Weights of a small contrastive audio-text model.
Data: trained on short pieces for a synthesised band: melody, chords, bass and drums, 26041 training examples, 29.5 epochs.
Rows from block 18 of the audio encoder of a small contrastive audio-text model, named by matrix and row number. Rows with one number belong to one channel. Each number is 128 + 24 x the weight over its row's rms, rounded and kept within 0 to 255. All counts start at 0. Numbers have three digits each. After the name is the row's rms in percent of the matrix's.
After each channel's rows are labels from the 100 clips, of 14976, where the channel reaches its highest value: "lies over" is the class under the peak; "strongest on" is what is common among them. Only what is clearly more common there than usual is listed. The data: short pieces for a synthesised band: melody, chords, bass and drums. In brackets: how many of the 100.
# conv1: bottleneck pointwise conv (encoder.blocks.20.conv1.weight, 96x192x1x1), inputs 0-191
# conv2: growth 3x3 conv (encoder.blocks.20.conv2.weight, 24x96x3x3, transposed, each kernel summed), outputs 0-23

conv1.10 104:106152148115147134099125094091158105180109133126088151095136092107107109145106082117115125104127111167124152096147129134126105146108144077114128111117108111130150156117116136101137119141106109132094132081146143137130127158137093128137106154082113145102105092141126125153120106120094176090125132083129125153158150111099105094154101146177152176148125093100151144108088164108140139089125122135137135161117132160084085138077123122127107152093139098128128140126149127106115146122131135105196151117103128134090178142092110152133094092130127099079100132148120153093143131122132150153
conv2.10 107:114110126145152129218124155127116129157142115122131116098142113135128101
lies over: C major chord (33); C minor chord (27)
strongest on: key: C major (48); key: C minor (40)

conv1.53 112:106169139128166130109155106133187128087092124147111114088111113103136098190100118099115119183154154138127142088164086125133125123162116128115184128099155120136116105117128126124124165116113123123100127092154146090158138118104112127083131143129110113141137150132124175104107116131189142115108127128120123119114095132118157131059162148136126129137104126133123117138122108129120141106143145138115136113127108137180183132061196130140114104101097125132155169124123148115136136133145128145135154104128136151122097102120120143169168155134178106146148118114157147125122103162079152110
conv2.53 094:150157100145090096131109133067101100158100128127121098130135117132110143
lies over: A# major chord (29)
strongest on: key: A# major (30)

conv1.28 101:112137146127119137163149089143102104101155143101119118160144083101106129061141146102114111156140155153106142140118146145155184136124118124099165121152180155156143125147108133092122135155161105092102137076166140158098142106101138128149104079107129104124134097132128130127120128118109129129135118147103101163076145130117108146137122136139112127122145136128142145122106129126138094112132096152123121120202105102162128109140096088123106088123127120167107113149119175134129138124144124112077108180090098156115141131117140145138179123121168143125121082127152101103102177099092132083
conv2.28 064:121135106151072146084118132086155106134130081103145147106129135138129132
lies over: C major chord (32)
strongest on: key: C major (39); key: C minor (36)

conv1.60 103:113103126086141151094174183119114124159107117118106130114092168127120149139122094136117145162112128103180128105102157120118060115120135145096106118113128151147161118127126099105156125110101153144101152107127106095133127134133173104107113102165122150131111105125149168134131141132135130108168165122116154124140128084122113141095057100116097171153104113183115119102108129126137116149143123168130113092151108138118100118182115129119133143125150102152142146134164096137134131074076126131105123101137108137120118087109113131115136108116145123135101122056106159112095121130194121120
conv2.60 098:131124130110119112109078148109166079149091109098120130121087125120099130
lies over: G major chord (30)
strongest on: key: G major (32)

conv1.23 107:115147137135125134123141172094141158105107099123081152141137103103057135094081103087103128100093140127103146101122105159101134116148118129125147131129115140101143108105156069143121132173151114117157080121094133132103100125127110152131120130124169144084106184124169113110089122105130105147124135146086112122169147114177130141108160141138121122167120138146106120108123151209113131121098135120156132146114104147123109121130198101182137112098090113119129154094110100117117117110109125106169113125141133121127112094111132134132157153127129131124145146154133118163128122093074139126
conv2.23 080:097088107118071107129096117146093125153124112127140085123137145112123099
lies over: A minor chord (27)
strongest on: bass line (100)

conv1.43 101:093138135104141142175172154132096106139144179118114125130132156107100112103113162120139137111132134137075112129124127122162129110188151108173114118117132143131157141121137153160100118103130085085203146187132135120119155165145128155177163110127166119110113135156099086118119155078114132097128120120095127117110094115123130119141179132131123123123125147163131137149088111170126150113127119140155115130145107141100178121126126097141092140136146092133119117163152122151129126141100140107168167156154105137118141125147132113151152139126141164116097147109162125075151181170097124130
conv2.43 111:072071103101123150138145137137116146149109131138145131112091129125091111
lies over: G major chord (26)
strongest on: bass guitar-like (55); key: G major (26)

conv1.62 106:155136164151107146120068148095111138187157149135137103141170109120116098141104117140148119154115156100176143114098134106123136155152124055123120124119123141127141145129156099130133105130127123112115166129121131107097082109153146119143121112151107106125140108103156141122119187122118121124134137112150141121134141121155142122085176135097094106135132095186107113147122143112112110138135162144143134129114102151147089119099124150139125166114125102169183130144139139155171172177123189136141163082148112139151181125130084105111097105119099107145120126121120080108144160147090120139
conv2.62 120:101132124135081126089083137089130092143117100114115129115102121145087126
lies over: F# minor chord (26)
strongest on: key: F# minor (30); key: F# major (26)

conv1.49 108:113123136122153087152102142128156117084139119106131113100125143110132136117137121133169101133128139109159102181134162125113114161110148115127166141162133075131103138123092142139102122117162144137121126154104126104080112106182095100152179168129109126104109081119119109115101141106119137118096149149142092102116131106106116138155123107141110131143134103102127096171134110157128171112131147131151071110127138124160121119126093143116130141089155122106157179186115111164125140109145092092153133137167140103102053166091125162091103137110160108090108117145128140091126123112103130112
conv2.49 074:112133094135108151182109118102151108136133075127149150106122097123097138
lies over: F major chord (33)
strongest on: key: F major (40); key: F minor (34)

conv1.69 095:112134127122112143085109112186151109121114136136132142129139127125115130124095121120131137127152174148104169124127129187158121114083106135132107110136104138141111134114147121158166118144120102145138127086135097168121142129142106116120125107104173135163152128118091145075150127161103127109127138171128125140141139134152084100155132160134154118132164110107127109098185138184131121130110122097158155159148135085171113158126135138151133121148195134123118148125116128106157157105140141113125100116170106131147111159153149128123168111091148116079140082082135079150098069104097147167
conv2.69 079:091094092143153129092085122105119147106131128124120136138145173141105093
lies over: F# minor chord (26); F# major chord (25)
strongest on: bass guitar-like (67); key: F# major (31); key: F# minor (31)

conv1.22 094:149132130126115148091133111140147120136125082143126169151139136142122131133121119136118130141123117139139126139111117107145123124127137115147101126129134144045098108116132107092100138173113134130158144103117144090131152151090114098093130120105137165174142133166131161124156174117098130163087133128137133101141133161145134129131151100166109108136180109134139108139106105132102140116101131106141151135117154134134115190155131115107205142103202113116125166133110112109148158125101117104105113111135129145176076129120070121131083061169106095148128136126135186131134097134136122147
conv2.22 068:128119121152155116112147124102158129091108172129084164117123115125172100
lies over: no chord (53)
strongest on: mains hum (42); rumble (27)

conv1.41 098:117123174093147120118150148117134111128094142152142121141124123137135083133134121176121125126115133110120111107156133109193092117179195120129120094115131124141113152118157125108169146150136114174157078120106130108131119136096092132095102119158136175147101136157097060143137124129111152139126142132103088089125154099124095124150103136129119150112130114161130094114094101102117123118103093141130111152117120147096141158125109098126144140122164141165124125057122159118087142136092093168089115158108131124080121139132171107133128144107114103132095119121134095172136125108185137136
conv2.41 070:141072116146151111144108141115151118153111144159101137078094123103146135
lies over: A# major chord (52); A# minor chord (31)
strongest on: key: A# major (58); key: A# minor (36)

conv1.71 096:121127093094142115151143163118124100141127081122132146159098145132144156106104116145149145160086125092141113118126120125109122142093135139112118115123123105089142158096116108128148114140105143109103112159099137125143108109177111106091107130107166136115097119177111140119092147121130114201113094103138100175106114109137126100105143140113161113147157131162117144131149119154096155118107116110136055145106143133119151180116127113141171096128156148136112129130110127117135112144120124129170065087106143175161152135129079114119067146100171092155117135100083111114152112160129132150
conv2.71 082:124090151134145165122137158156168182115129138138106144144126157110098108
lies over: no chord (47)
strongest on: pink noise (36); rumble (33)

conv1.87 097:122130125128121104140159150126149153142106094118132119127160088111165082168148130136134083169127156089176134159098130130135117131124120125163172164140115090137081111103111100113137179138109121130098130179145120103131126152080121140105152129138129123118129081143119156120134126116141116099132114113165128138094119136153113117132167105145125156109107117115135120133130107123145097118107111107112120161166138149125099088150111140130101110139099135184169126166111104120152074141111137115139103102117116133113119107103166137208135143101154144099156128101112093206147101126104096164
conv2.87 104:145148103150113120112095124050138111112113127123117137108115113162117160
lies over: A# major chord (44); A# minor chord (30)
strongest on: key: A# major (55); key: A# minor (43)

conv1.15 101:130155149136125120145116110150096148065109108120145138172097098142125152108121067074145112080131093109092160140110124128100119100156148173098136083128107120136119164151137128139120137144111139105134155098169123150109144131128111114135132119132132108145076175115140203138137160099144088174123138096158104103102147128138151127101145111116130109169149114129117117134132112166107142113116106135128106115081145140139155101117114123127145098112133105132147151110138146121165110159122056140127084150112097116106200173117107097157136125145117109120140132134147106164120122115102101116
conv2.15 083:136109133154107121136113158126166102124135109087101140115119104079174104
lies over: C# major chord (54); C# minor chord (39)
strongest on: key: C# major (57); key: C# minor (41)

conv1.14 103:145158113112135133093185126088138155149155138111134101149122124140104123132126148149132082131129156076131117073111150111154095102108126086123151129137096134129143105154146121141113141106093143144097119125109081112131121101112135116159124111110152103132133103099149175107133111090120119125118112141167124121111139097143168104179141108173152115103120132122085123111114134141097129122120131133153120136109100117137157099172150114131112134104137138138114142101164180114120147192142141127207157116098137142139196137129099136133123118132092126079127105140138107181166178159108099114
conv2.14 129:115110117129105116130090137124097064128151087128123145110087123119135092
lies over: C# minor chord (43); C# major chord (28)
strongest on: key: C# minor (46); key: C# major (37)

conv1.84 102:135116113117100156118150134081175119112122185095117137093096112117098132152114120172129124114114105137101101173109121091151163117131138089136180111143158095145119095127132110143107136135149124123119167134142111117103132102108152153135158122132124126125155117112123091098124100109153127104127114113158147170118119120107137111139120161125099112083109116114105119132097123142135128132151144118126106135123118093129093103130103141095107119144116088138123121193133104111117097130107125197139135079121101116119133106126214129101136108125140213118187108091137172109093132137121122098
conv2.84 123:110149102135087116138126100100154121140125090086130146096110132107093090
lies over: G minor chord (33); G major chord (27)
strongest on: key: G minor (35); key: G major (30)

conv1.45 102:130178124103121141129107145127122148200186143104179113107117115118135102115145106145110121132133094206098134067157163117159150132130108106137126109140123102121143178118104117101114118127101140135134140094123104148175078133126144133130118111119100125116096140141101147128134100129135127127110146112124093126112115122096143145110121112115136126126153116135142135140080122111111149112114131151124143119110143142100166089093192117129106154104112104102115135103087113125109146117123153098096142138142140128094126094106091127108166069075167099139089124111158139138115079157082148101
conv2.45 090:137130093105075122141123138108117098163098135130133084089124118114098104
lies over: F minor chord (40); F major chord (38)
strongest on: key: F minor (40); key: F major (38)

conv1.76 098:148117125090112135148121130117158144131130096106168112137147131124133131142112128155135171198126036121162151178122109095101153114099154134126124145129111137116138114135148159121108117143123159144116120079066107118196105135112121125124172140141097122142127093158126120134092126150135156119121067123154103116140165177103157100107124125132140107085140099130127137157146106143135142120177115143119084148165128103158105171092093136113144156131139129128099100170135132104123150091137103128107136161109119097126117096140128149128161165147093117112141120150121145149129105141099146155
conv2.76 059:132174109127136165100105111124120172158152111127113106151134162122172129
lies over: C# minor chord (28)
strongest on: bass line (100); horn-like (43); key: C# minor (26)

conv1.6 101:116142124122132156145095135127141118166141138119108164101118101183130141144092109142165112092182124120171126110136116153149119153085149115108105115098134103143131129103156161136208139121100135111136144079124119161122113135091110149152130128177146158132154151134107163146117120145131150138124124132139168123139139136098110167149121121122160163099111122170137106113131104122128125130134127090134104108126103154122146107134130097119115159115137105123123072051146126117127105096116091116102181161174109119136127110145143094107112153110135077182101080105152136117098162123134122087
conv2.6 097:130090113106100164152099137111161141175132132113105126147116163116103095
lies over: D# minor chord (37); D# major chord (36)
strongest on: key: D# minor (44); key: D# major (38)

conv1.70 096:113145153132115121156127115122117120162141102093129147171129117110143118112105131116130142132093123108126131127122129166137145133144094174129099101122136099135127088115112101126143134166134139133096138146139127145102103078141117129116112102113088116120103128148087163105107151121069103191132145129110121122093116163148106130141098130127182104150166122124124113105109124139114097086126152133106123118153072137102122131096145147148180139177138120130138094135146099145072134136148161149098107121172129141166079158138118149078108098136101144145141171104093136084196088163128124152
conv2.70 080:136131158143113119080157117121180161167130139114134090123125127146119165
lies over: no chord (52)
strongest on: rumble (34); pink noise (27)

conv1.50 102:151174134121146098116140107083142123118103141116113112140099112146101115153142125137077148163128110108114110105113152185139122092109131123146168151124094111133140140120206134141131129153144150172131107091117160139147146149179127085150125112116075143116165172103138156098082124100119124127112116134148173146153087134153129103118069176121132166085149102143122114131123113119138123129132136125158143130112113117098121151121131133146122120122091150162123153096184128111114102111124094129122096104075157124172115158126085154141105136140098120130102090133146135135181153129128121108
conv2.50 103:147141139104182117130103145149100165105160125152110149162131161137146104
lies over: C major chord (39)
strongest on: key: C major (48); key: C minor (33)

conv1.78 097:118105121099133086126147138159151135103160140158127116138145116137143136154120167086134127167133116147172133171127155150127109148140093132086133093156111146122183151104150147096155147099104123123142144141155145136184137072129103127174136106120111105100090098109117111148090085125120121124137130123141094145152144129155114118125129103112112106114164125166124117136112122122151142167170119110145140129116140099110116097154095156130130132146115140093143077140107118178096105135136141151104103115180076162088138086107144137173172170083137128096150135121125088147124144124080144129
conv2.78 127:105131114135120140092088143095120092126117106073115146100111109121089126
lies over: A# major chord (36); A# minor chord (26)
strongest on: key: A# major (59); key: A# minor (41)